{
  "arch": "quartznet",
  "model": "multi-label audio tagger",
  "dataset": "phrases spoken by 400 fixed synthetic voices",
  "train_examples": 39062,
  "noise_aug": 0.01,
  "n_mels": 40,
  "hop_length": 160,
  "input": "log_mel",
  "spec_augment": true,
  "win_length": 512,
  "norm": "batchnorm",
  "activation": "silu",
  "drop_path": 0.05,
  "depths": [3, 3, 3],
  "kernel_size": 9,
  "stem": "single",
  "widths": [192, 288, 432],
  "num_labels": 60,
  "init": "trunc_normal_002",
  "residual_init": "zero_last",
  "optimizer": "cautious_adamw",
  "lr": 0.0048,
  "beta1": 0.8,
  "beta2": 0.98,
  "eps": 1e-08,
  "steps": 11400,
  "batch_size": 256,
  "epochs": 74.7,
  "lr_schedule": "poly",
  "final_lr_fraction": 0,
  "warmup_steps": 570,
  "weight_decay": 0.07
}
Rows from block 2 of a small multi-label audio tagger, named by matrix and row number. Rows with one number belong to one channel. Each number is 500 + 50 x the weight over its row's rms, rounded and kept within 0 to 999. All counts start at 0. Numbers have three digits each.
After each channel's rows are labels from the 100 clips, of 14848, where the channel reaches its highest value: "responds to" is what is common among them; "loudest band" is the band of the loudest frequency at the time of the peak. Only what is clearly more common there than usual is listed. The data: phrases spoken by 400 fixed synthetic voices.
# convs1: first pointwise conv (model.blocks.2.convs.1.weight, 192x192x1), inputs 96-191
# convs3: second pointwise conv (model.blocks.2.convs.3.weight, 192x192x1, transposed), outputs 96-191

convs1.147:455500476543466473465520414535524488517511605515485516464473540492534506429520488461517491537532535516446472462532587525533442537468547588589562434508618506503556478551539421495461485478530549448468483530525465506503532460477483444568335494454493519472459511461478510402442533473452492462
convs3.147:500479536516554553469478574502514479520489630511510545553503525593481688520472478513479524529541408522425484519509511514472536611487530528562472553498457483503561446560461554452438430558526564518497457548539558524440484437520411520562532444447516556502516440498434432473468521543483445491
responds to: high voice
loudest band: 250 to 500 Hz

convs1.58:581481568428547526514484527446672510492479521364506536496424483570544612465474568519449508480521435423499526540523455500493493512573494453526498482509571496581350495573549556542497493467486515477538474462517506542527548423487474516522502535440464519470500488560468513507509465522515565470
convs3.58:672549508596509505485464515498493524467515511506511567476500512506433449508461548490468486563526510487534508494507459520588525494524518480527512471459452494472560452516523429496581413468491545520493491435547459493489467537508457570510437543542536480526586510571555549467531470409497509496
responds to: clipping; white noise
loudest band: 4000 to 8000 Hz

convs1.172:580474478515548470496519505571483493488504468404574568510470435562455632475554518508511476515452418422372544516458461497522495458442498470440511562560471422476469517475568396544496494489551424414536473524505396448466562483577511511501463512704469512466538505534478515526486492455499515499
convs3.172:533578364526452547527563484491520429537462515589459492503601489487587485494487489438484504556597452529539498577401518516574514512507508489455505464365509450446488493486478465492535478498525426467498484446531626519478456512454492545584489454435477317472499518532380499516504471533394466404
responds to: /p/; mains hum
loudest band: 1000 to 2000 Hz

convs1.52:528495472535611546474480468526552467452488463501595553497497554532516550368573470543514547516506550497512586467458457457571425524546356526516498495485504560505472524495573483478555549495505576504465499456551417505546529424499541597452491535469454524494425532542413698471468467476400492547
convs3.52:474617507482570573455511445456493525521534448495523450496505481552466502523520548385511408443479488493456432505482626510398540463592447479482458455491483521504502504510600533477431468485492517460445466514375549448551398484503518391495476514487464548412488523474470440512467538551511467530
responds to: mains hum; clipping
loudest band: 2000 to 4000 Hz

convs1.152:520537487538530445502508461487549524569488578520472495397429532463498556579463532453455615498482499534410494502419460519520398584518543496445652366498512554479437461469492364509553643561488509452446459510465497480520476511549491493556466416479525500463504521404446428506477430478460475481
convs3.152:556393485541536577434542471541502503515535394506519520572425456518422451544448513534485424445474509520505529457451367516518494636466507535527574564511491456530546464471514622482436519578403510438465495563505474511549467548504425418535523492473520494601449457526512541529563522470531445483
responds to: high voice
loudest band: 250 to 500 Hz

convs1.150:482487527568470546554492479452475490417531547531449486511573516449517535534564523458467558427503513591526522520483492532510522557425436530484552385504464395485433380613499450507426546501518556549541528507489510520482483552496570501410538495513454463393558490479485565543447527446545492539
convs3.150:547480565520519472492484430548527448568405485498490491548417500463469474550522438508493498538531528561525520485463472453486519426475516577486478391525487503493390433488478523398488500504529407479456566404499545541573579545469556565507532569481513494520539524547534448573440395448477461506
responds to: /p/; /ʌ/; clipping
loudest band: 1000 to 2000 Hz

convs1.122:560534573597461471531539521500437479488539532438502501517461523589570544472522517418539533474463457451509504533516493478247512527408538496467484459506546574404425511527560543490480514505526477522617495399472490579511466496395475495495489530518537485509600475543505477532490488532625440435
convs3.122:518537369446378527517569482516490486453469533612471525496566519472501455485535488469529539552526474566577465524439507532562489479505549445580525513413501437495512525446496437541480476465580495535480430497492656485472464444494531500538484530472412470410415489594445476489494560437442475513
responds to: child-like voice; clipping
loudest band: 500 to 1000 Hz

convs1.61:450520521458599520521524513414514495479474532418498583507537498557474605516519386560524452626584395493427413411561644441425509488553484489501508496496495363570455521578520454539573507520494499483516535556479557496533504520555552475521490508455521521451485524467494503481510587396480419492
convs3.61:499587522344472496575548538536522475443457493482471512496644519431457409463493508513490515507484408534588553527501510551525586552551558452506522535473533474570520574544445498532506445497530524410501500467549537472365442499526531530530468484414521509582478478510560525497475490531509499481
responds to: child-like voice
loudest band: 500 to 1000 Hz

convs1.112:455539429501493470493415467530563516432494458409507454513428502482534587510481511430308448458585486559429390447528501518407560428455457477514497511492544559529506534518502504484535486379504538535504478565534529508458529444491475428445492468563480574497452521473500495534451508411503440506
convs3.112:480453527544611467443438459501439492489464477408514514510494505655395476467474484607505472408404503493353447439484537479565525525478417552541483498546479614500517507467542564518513502499500458456485532537520483605525504544414491503532524503539469501563545516455594511505466508582554510524
responds to: mains hum; clipping
loudest band: 4000 to 8000 Hz

convs1.143:483479492460532441452423553499474561339459524464528461529441573585484494571401464476540549567468524529549540463507607495463516520552462538560424583453490476551513483436479496492526562547514474508423525472523433483515469524526500489499504401543521507441469403535557447448533677479457470507
convs3.143:475486494476436498502524504487536422516393497480522487454365490448531522573463507574501456530512502525572552465461445508492575473551592499508541455546458508454498519532475544464497568488471456448485559459491519585526563466542477476525491487537529461562454611565524416526512519500564464473
responds to: low voice
loudest band: 250 to 500 Hz

convs1.37:527508487624453452496494444516475515465529557484479439559516524561545595560533521474475563467538543551517407512534452476491501550443463500526625424517495466534597526548534550477481580569488464540477472415494500435523481554474394523397496416544508510415507567490457513447562477535475593543
convs3.37:435452443483490549548542533468536451339526548481514483489486526524436445461376477503496550542413389445476597503527528466518499524473540513473567530460491466471534541552486603474457492517474490516474531565483533532453479411478600500518477491553485589615466547558445502495508535529527509503
responds to: child-like voice; thin (high-pass)
loudest band: 500 to 1000 Hz

convs1.96:544509462510444541462464478499557525464502511408427533459521553435465539512484450498578455451499572599366415441541578498447466467526381507463483504503524507595471472484488449519491478474475404514481531474641448486478543501431511623471522568439456570496428497441407507464489475500582499502
convs3.96:536539459515449464553508570550409509377464536544497530524521659452521571495505615469625510491574522455529530505432492567501473510442540472491547494494487500430482500503460514441505488483474481559522520538582471501481577512462488586520494435606554452477524466507514475526423515316474503537
responds to: mains hum
loudest band: 4000 to 8000 Hz

convs1.70:482470531449472468515472515502502464478529595536489511812432518507527534368544509489507453515518523522540491519522446494490423502480518430534364584487587505543644478523549469429492496465536473410499497589482447484458494477484396500522380469495472490531451515526561530511455523487487471526
convs3.70:568481542435541468464448407567497484563494487495483504380494592545490564474453496491490367499547529513540555491484400496504574515508535489525521434532374445509544468485497566469476607520542468508471542524497495558469558492507470527491593489443435499499554520518493351450460570457554482517
responds to: low voice
loudest band: 250 to 500 Hz

convs1.115:478446480537489454463465495503449536553609539421517605530458593499464594535459455478472512504479466509533483426540502508350481488483391431501524446394493427485468480593489492497400477513487512542519510445562604520504467543472504604458482521435473456484529488482440530554462510428446504543
convs3.115:510499420554542598385505521492440506471502489528491431532557447572418488493560448577616433556434524494446477437503507505558497327577473517487472513489431624526468445433562467497415494497580530443466449437430475557589480513451541445465529582570482499514482537520505485487511544520462492518
responds to: clipping
loudest band: 4000 to 8000 Hz

convs1.110:466542523490446521385557532559481582474449514442466446474525511540518469512458453551574519416457549505492480507480427581436558367524432557556482507548495559518625504413500500406495540527447512506431504517498537509467484458524493527519477520541562513550527505441503480450565400515481459475
convs3.110:515500533472507457548525527546496480538363456445603522502483575469503470493505608520463548538525460392547488509505508421410445488507525554579455484504428502495478510472579562390520503415371431498426516426497504465492611473480471481486599402494539507543485505516501540458395472414520490507
responds to: /ɔ/
loudest band: 500 to 1000 Hz

convs1.28:536546488484544550520509447553531516528510458483500516557538425532480526351448518494548465522450562495512468440494547476443444535495507577584624413461468515539231628536567508684502528471505464514499478492514482506496512450450460416538457504450517497483506507517530519572563482504431543508
convs3.28:525496472565476541607489421428480469443542435431506434536434493482474363503571489533459561398533527490541467505454577445490534536525532505533436457505588508506467538397530487497486535441504436568445539499489574517531519549497571470486511642492484547441437597494518582472537511459516589558
responds to: high voice
loudest band: 500 to 1000 Hz

convs1.60:661493498555498443558505523507562444515446536412416534534521518570542582444546517491502536447399495485500614491457420517558465501535490517447481483465496407576519515550539575553539508502615483505598459395539404412490555447522495551371494427578448574441496495586494504536519530476365539513
convs3.60:503592362450506531492554501497450426565479497649411494501570462511613526471499505523469449501534484491547497491377502546514495511499509511500526540330495441530485495514466421471524497521492487512517525455536635543465491521486486482674512496452455382444444500505414528489492488437336465457
responds to: /p/; thin (high-pass); clipping
loudest band: 1000 to 2000 Hz

convs1.89:405445521493510511549505549506513475551509484559512465592535481450530511515620462409475633507499477503436503381566501500463459560463557493488757294500501623495487513455508424506480521509489529482492502478517491518562474604510490563497528475508475503470475508493494585530523582538492475444
convs3.89:469405527477573545546524477494487474494457507471492488555500495535526464655632451483518629541460479532440466573563545467503648451543504538539386458524485481475506551571517464485525372504500514516491470386483502457419523403460499518533520471536536517394450554488492433495487428503477455559
responds to: child-like voice; clipping
loudest band: 250 to 500 Hz

convs1.185:469577488542470550525599529509489496475535532312502479537441489389540636518473532483450476489463522341592538449586532544576585537449490496507505493515464500471486507454447566477530515479472402532557544527572549435624504510436499518549478539483592470583570508553504518498483482502491557485
convs3.185:526562431428547537517447552478438453462524525511546494517518522454536492490499513527527534421482424547510552500564452562513497520523544481390482481467512451501511564519446549544478529518492531485516520514579424482485523344517518497574505469481506591429470510509538511475495511443464510566
responds to: /p/
loudest band: 1000 to 2000 Hz

convs1.169:527546462506486484533487533506561512405447484377450450540507456510494604403542534443508568509552513500498457492598607488573454535520445482533630404494475545591539425531606545412514532392607512534450453461514517537512550404485545476428526482535525523452413474400525538438554536447473448480
convs3.169:411516517419567590591391501406569502462543533454523512524502622571447557485563438430538484534452455571411537577541555500484521562501459481549493458571523513439548537491593544552472550433557520525470491516424446479469432489435551475430401477454512552528576413503516508498443501535531487493
responds to: clipping
loudest band: 1000 to 2000 Hz

convs1.81:507456517501483561472479530509509471500505514491474519406543505489504473445630508511505502588478605466492529478484484523474417489477548484537551518477524521492483554505411470526538489459516510534476476542488495481476512505468378515511399499479467529499512494446523528569486542486424432494
convs3.81:441523498538467581517506460478490509517514368516504491494440468433452324504552496553560609450495521434495418504531557488559410471479455506451460495483634536471485511476500500583489449480512533461486502451504499497575468523503545511475412533499534517536492539463507576528537474488561501486
responds to: low voice
loudest band: 250 to 500 Hz

convs1.88:534515527408484476464523462487540471492487526469437480520465473503456563469547504485481531511541619636477516538493532511525469504451497541524510455521516466520480332539490459460514534521520517473540541478486506581536516499535564506559539556464523544387499481452553497403585488489485457497
convs3.88:444412482439492517457489422570480482552481507549502518529456461504504463551529491540524489472421631497506323497499501429369473491458516537517490554503441493508454457492481505428488527499415534518441513567490504455534478513571446480488547576525526531537477511543456514619537522495495481563
responds to: /ɑ/; child-like voice; /j/
loudest band: 500 to 1000 Hz

convs1.108:534497478476500493479475482485466446537488493382411480476465482481546648453572547449533484479487508461513541487511516548529481589441606458434479564462475515595524465607450450481527575557486479467471524521517599487493462409474615560488503519529623559463540639501556468527542512544485531562
convs3.108:548477534480434469432554548490523466571505544492563456617513498420514510356562519524452442472538503538558558438491536496472486552603576510515494475460442483484585502448499554590496527553489561551484564519512512560441529569483492548504537609507528486540438351504499534473499537437466484435
responds to: child-like voice
loudest band: 250 to 500 Hz

convs1.145:453560433587416412501535485491524519482522512458499562479418456522474506526467461520521491565536541578438464521487537398583598440460545497514480510510500542591466517561549557513422522519548568609436514545491456557513539449524493431399491518481505458448441497397578484437573515444460481510
convs3.145:509435553590619472510517485494510555581467483440528443516494507528467451532525455444594469560484541466444438516505524488481531483530438509644463477560528546470490529487622475524490495529541519563480470512448417539589511594497459498460478523676502516540562496450500512537486441520582465508
responds to: mains hum
loudest band: 4000 to 8000 Hz

convs1.57:486503522548486406486556509495491520524514514386414520521550539507550637495541516427505528585513540503505499438587510522527420518590499538554462518457493498515478536464535499450563450367436511486509491559520532459495512491451380549481239483512552507475460490489598474409523511478512542490
convs3.57:542445566476533485524483541531468553567522537417523475404514546541529513460522571450439552484481512387442511448563493520492513510548486569512566556522521473489483523423533464439532426508460438504503433444522451538447496528502435429503694473541625442494502466429534459476303475470470408559
responds to: low voice
loudest band: 250 to 500 Hz

convs1.78:524563506570585496528555490468500554590515537359446461490463498544479590494552495476468480527503389490500672567501386452506547519501519518451468439456481416381520465500524600488490515497505475452626526491567619495594525494490518554570513469556586520510572475538491491445513553481516460528
convs3.78:503433575448484470493568583485603544561498475441492625448416498473506459547554529590478524493481456503513539471533457462570467462554530511567503484550478550448514514495498477476468502517542497622486544519485502445470546324417490478434503525492483482423465501498532526478464461612562514499
responds to: /ɝ/; high voice; /aʊ/
loudest band: 250 to 500 Hz

convs1.30:440545515493504462470507482424450512485497480456554466483496502548482552492480483498525475477497570414495616547504500533430399522440520497456493544733488409477455536531495431508488502492496500499531510533467372486538492517502525478538526518681469499444541497603523508489502505488482458529
convs3.30:429484477444533443527528525553573469496469513515474511477531404458480530475526482462441477535554528575560411526462517472504456509506519491582530506548502469417484540558521469502522472509485498444543523531520521476615566567637507440529512409598521430645477492676481491460486475470457506484
responds to: clipping; mains hum
loudest band: 250 to 500 Hz

convs1.180:444519430492563542492555499539484516473502400416475404460512502525598577554485507483532447496492415491491410433506453456430503563511502482514456539509559477449495539486535544526536447541559540516410533511497489524467506343440531520592551465477609560482499470481532489530506461506476418491
convs3.180:412504561504436447505561511528485377366428579484470525488435506479424523477527563558496504467413488583529553434452586478505552454450471527522572529550452534517513479508507497500467520414443522488406519462496552486463545413436531489444535497456505486561467476641549484528500521484497572514
responds to: /ʃ/; muffled (low-pass); /ʊ/
loudest band: 250 to 500 Hz

convs1.24:481501487529559450486583538527648488540497510436557466552440474494513675516455477425444520495568502546464456491525459479450533455457458471616457502575421582436440486484595471532511490492486533553530356504500546447517505456521482503474521411530541493496432508476465496579569482526525548445
convs3.24:507569494587435482482513510441423609514503535496525531449529539489497585520475461413491543450648567429581409431489521561457476481407513450521488473496587382539517522489458480534491434467542472511491473416523535523542586494511458614411497492494510481475560545448481486478451483403545606478
responds to: deep voice
loudest band: 2000 to 4000 Hz

convs1.73:516476529548563510565536414566518475545468429450524506490445468588547587526476523443465501475552406485505497504514479508409499541456618402496499469506488502494450486489518571588492531413458516508512366439493534525455491397548405516345541442517608487446520498522547469402503526451463579514
convs3.73:433567476484438607447518497599515481497522585455484553518535438435501562509478461469524485537547637473612433493372517486503508503507470529596529490461539513568437431554529523470489493579496595577542492465457510420472422528556512440494454459474461520413541502562470511601586560434495453432
responds to: /ɹ/; low voice
loudest band: 250 to 500 Hz

convs1.38:446529531531472504487479532517539508478429480420588416487505481454470551522503494515436490611409482489397481519507492544452481532533293494544462526484545506587528501473580481454497471324416516515501383529688499537515511471518439567476506435518550519444502550416447506493548528496489481481
convs3.38:490497504525503426477511506493489531421527516463512478534472643521530469463513496535590535551521512553475549497509489509489527497518554450536488501466472538465483472579411500484467486459540586463557452494597515386529538438424518705508479444497466522548503492509504468522560507426531544432
responds to: low voice
loudest band: 250 to 500 Hz

convs1.1:485467525506463519511499491540503519457507540451515529550472463471561564488526565532537512516566473585533513550480589475392544547519474557460532376515522475600514384560507542476499544584501552617496473552563509496559476573490631481419539523534515506420497578491442453439576553484509522434
convs3.1:459555535469496474565511477438544531466626456464508507437468508544575510535450523494506583473530463410477508563568527540533502506444470431480503499467591465435538610519509425519510512425524473457581427615505499447514424439520479460518417438478502458494490680445495531466545520561509552442
responds to: /p/; child-like voice
loudest band: 500 to 1000 Hz

convs1.43:480478506496573477492516534591447476521557564464511509535517538328543537452547507514475536478516425519440490491484573575466540474459425522471544448499549518491469531488458538635504578531490575553476460446492476505533495462605414508440401530547472568477471512496555496439440517507519546445
convs3.43:450506538379486511407466560539459472523512575513470472502468506508549504399523526492524471493488459473495559600423475522569442562515454487491521509495518526555377568488475479504523508563389441448536570634559508521464435507496450539524548392491485574552550485439468492600506465455461478478
responds to: /oʊ/; child-like voice; clipping
loudest band: 250 to 500 Hz

convs1.189:448525553540539550504496499512476386504455635516545536524535482558504547338556527470531581544525543451568507444529512495474482532640510436549519387459478568506466465447513519518502643442498477488537439445470506502495516510479543488470578505482500540410491557513478560499508552475496518520
convs3.189:503495499571414486488521550467476469512560556514578477522506491543496507456431522512685487549499448491416477399508418502506638497480484496491599573484503403450480538602618531524422563553503564575469473400436482476520482495454450414497497552451539450502481558477502580517506541484510512436
responds to: thin (high-pass)
loudest band: 1000 to 2000 Hz; 2000 to 4000 Hz

convs1.141:373531482560433349475503470528445414453553495503518631508444461476523548471481476506425507495503536606486606494516508439589538451356463476479528433446477485624473506588536506543484455492588543445524471450524488541518521603468512512498466578437433476567369486476450492538517471389556531487
convs3.141:456470535424356475502510505482448501562541458490450523472485467527525527500505550553560529486530456499472574542523545518596532535575418334483499504484562545539590598498425528518591466478485550498528469563507499394387432478427471501547517432452489448448491512395510498522532432511489475491
responds to: clipping
loudest band: 4000 to 8000 Hz

convs1.134:498505495449491506491415475553527566586474523531572539577415509503505492418491551501495648519554466499361430530451528588500494493512488556541597371535520527394573570466576414518520529468510456460573512564535454524466534503543488509491478498518490487504491465400469466541501499529406600548
convs3.134:515495464517500530456488467521486548556565538533469488608539381538555468462505479537473534518447530552467444480518502568506613459567486491565466471517484465604444495563503406491579405493581502534479459555482521414488407523475531468487516548563465535423535430429498536568606449529505530517
responds to: high voice
loudest band: 500 to 1000 Hz

convs1.130:421513446498511454492519536540496476531447468548481524460437488544453495699528524542521471465498543522486456487509395475516491473464531485520461543465549447472519523480505497466457507397544494498506455631443465485514484495508440509540523443419564528542503687571517643459519472550533529496
convs3.130:482474468508430493479493471499503642422556643481470491603522513546559551478477530425582522415459538423432482471500493479494490445523458495563396441513509523558472497419523441495527399481550548445533526522436509451457427484514522519509557519459507542527521551482524579494510445577511504516
responds to: thin (high-pass); /ʃ/
loudest band: 2000 to 4000 Hz

convs1.177:544558497527567478478451461453468516549554544443546537507503458465521600486485439489488540554463422488463652454474493536315463562398533404375517514468507351534400487496519509588433499520559489496535547526389553539480559472501508444489512490505499388490488500527498469504547466492448522602
convs3.177:449613550439442562584525479512493525561529572508516589504500402486525501527508526417429499555585565589549420530518544465515520637452482511529493456486480441492525437581462522473561444478484498564613546434485496408448491580557527425555369457508522508453512473527502462512531556460498502442
responds to: /i/
loudest band: 2000 to 4000 Hz

convs1.32:479535498531464508440497551458447485480452445489518398491527502524542528565503495520511466492474483544485514509510332474529469449542456499581468488652516481530516509578490548472502497514440489521533455526504519493455497432517504525497498466515516479529462505530486485490563417502515431505
convs3.32:551530518511533556486538458450510534535502545505568530598575560541510462538513453500530440547583551487494527458458456619503530536606536507402393383506534485470460504445476493451607454608558493505510476459545536485467473545515462496522444609532488562401488470402517479523468503435488443572
responds to: /ʃ/; /ʊ/
loudest band: 250 to 500 Hz

convs1.76:491505442536475485550473478500495494572490497522477508477446486502490541504472529510504468493488485368551581563545414483524514547552530502454495545691497475486496572498468533498498466528463497431523577503483499440527458462521484512458504519678513547482526496574486479458534449502467516457
convs3.76:559519533528508518524504457417495474538502493480507500520579583509468424510505528555491515513470511441507629502531464651603454465520502496197482492491534492558550521500474478504538492527574495484417483443532503491403419506469515565500527520430456508452547477421499475460483499474530500526
responds to: muffled (low-pass)
loudest band: 500 to 1000 Hz

convs1.139:489438451533558570509589534454488462498588611501542532744537488609507517344415491542464531471487474560551492531460471526493501494471437436447583452509373429473503372553496437527515548506532492483461433546431421480493498539526420445485584514530469468535539515509557555544446500464485460489
convs3.139:517549549565472404590529595478544513525531550507482501521470530537443407471497469574464511594530417442512562501521533468506557526491516517473509559499464517409620507525492520496578443358547565651446484511471493470480555481526624484526516623490570455505492538466564470465468541514480526500
responds to: high voice; child-like voice
loudest band: 250 to 500 Hz

convs1.94:519482490466536553564407455405574541517549535440493483571559495459536565455580480466501613479469461489518472488549558455496460631508513321498486512482506492479561488508513397565498595511467500478448533583492524554514489466483587526497452496508459468394460551498467582545581525509495552537
convs3.94:500529478484558538620525473498531491457551534545471457519520470519433388517610539545511606509436550471451405529496508528556590466499535528513400513528454529548532411538489513486487479430597478457483451497578451415519428410488481488467440509504485533519457563525509499491520396528554550516
responds to: child-like voice
loudest band: 4000 to 8000 Hz

convs1.69:497527448567558520593533456464471468542500622405524544440468496441486656353542529516486427484533440516491531488515480489468421579589495460537669416435468543533492495558486521516488632451488562487477477486468589543498485454471568450552524437477427477502582544564507516504523413540517561452
convs3.69:517554523555548521520564604439542466505502617507516484501521476610478546359516563447512555531473533499354518390471509474510519523549523454450381612465542408424512548590553551603492483486459570626576485492449495485514487522510573523535450524494449510499468540499487573489487552474478552481
responds to: white noise; clipping
loudest band: 4000 to 8000 Hz

convs1.95:570492554530493582354524525540510348491524481494521469456449457516483559494533565440497399466487530483497510559521378511439514486488513560491450529454492514498562473461526545510574435511512499520543500512533555513572544354567541512535522548563518554538480461460453433498535513493488585511
convs3.95:552514461480506545447462392471527566491591522471397494616510421557544571622563497455484452376534479506496433541504506475446500584512545428511494411502575525515499535370469462539465500483622542486502535532497447421517435585430552578479536530449441539514539509526484378469461470520476499523
responds to: /i/; child-like voice; thin (high-pass)
loudest band: 250 to 500 Hz

convs1.181:480509484542490495452515493514514468513506590474481507487497534460482483400428532445551597519474458564486437457423448443461506448580525307537526426452512562564513523433530442426577408439449497520459460579556517480451477509528507543523476431521484511494511504478449417643597350527502512529
convs3.181:484526400551457476506462476425504537535526461548510453507529473518552552581527460555516426552514525537545516551546539489561554490457594459441577488472482528503447519415451432531437542453654569516556526522589562490530467489542512594516481613489371453465485566593506363473521478535477508581
responds to: low voice
loudest band: 500 to 1000 Hz

convs1.42:525429521570476566520529582486468347491499605451376499494502490534549538432571574465552582536439486465476514467563551512511451570462535511411494384502539511483455522586538555464477580514468496551494476485574519494477438452448556573431505540494628511465604470513608476470544566478503500511
convs3.42:477594532377526526551443494466588478437592525514459526490549559464517557401523494426512490479608413561519564574465580576458466516488462576543497471483543559494500544505520433448550492506500544414492546478466565458453475487494501508509446479501486484542559534493506508488463582475510513507
responds to: clipping; high voice
loudest band: 500 to 1000 Hz

convs1.34:559501473498530472491531506470540456505527583505540531509502588397546500473539501501578534502518587526343435491484520488409473507470360496451531486453466484514496478527624423548480532511525477550479500475640517506498472507452530558537511525488460494534495468522487505577508521650579523515
convs3.34:515338486546519448453437555547468473563375494530412440510438428570414525460510491464474505464432424445367475456468463478451472440487510542499509534503486481610508510477474477472479512462510469530488510391488494548533474487490484491509513551524418490502569487594483506418413545484458503465
responds to: /ɹ/; child-like voice
loudest band: 250 to 500 Hz

convs1.56:442467455510522554547508496413398532561478520490520443548414564469483585509502523427495524505540495386439552465548579482478447571449407489522507487538507520521531522577509498506404536488430511498528593542528499558590483621464586624571477485466547465542513487482490518462515493471637396528
convs3.56:485420553505482463478489511413527559540527499366453467497488422516526535531498529529550537451459566522453483502621487476616548536455509502476522535521492572498505474467602487475534512495480472524462388545410454468513420554439450436358517542572492512509477529510488505527550579559520557520
responds to: clipping
loudest band: 500 to 1000 Hz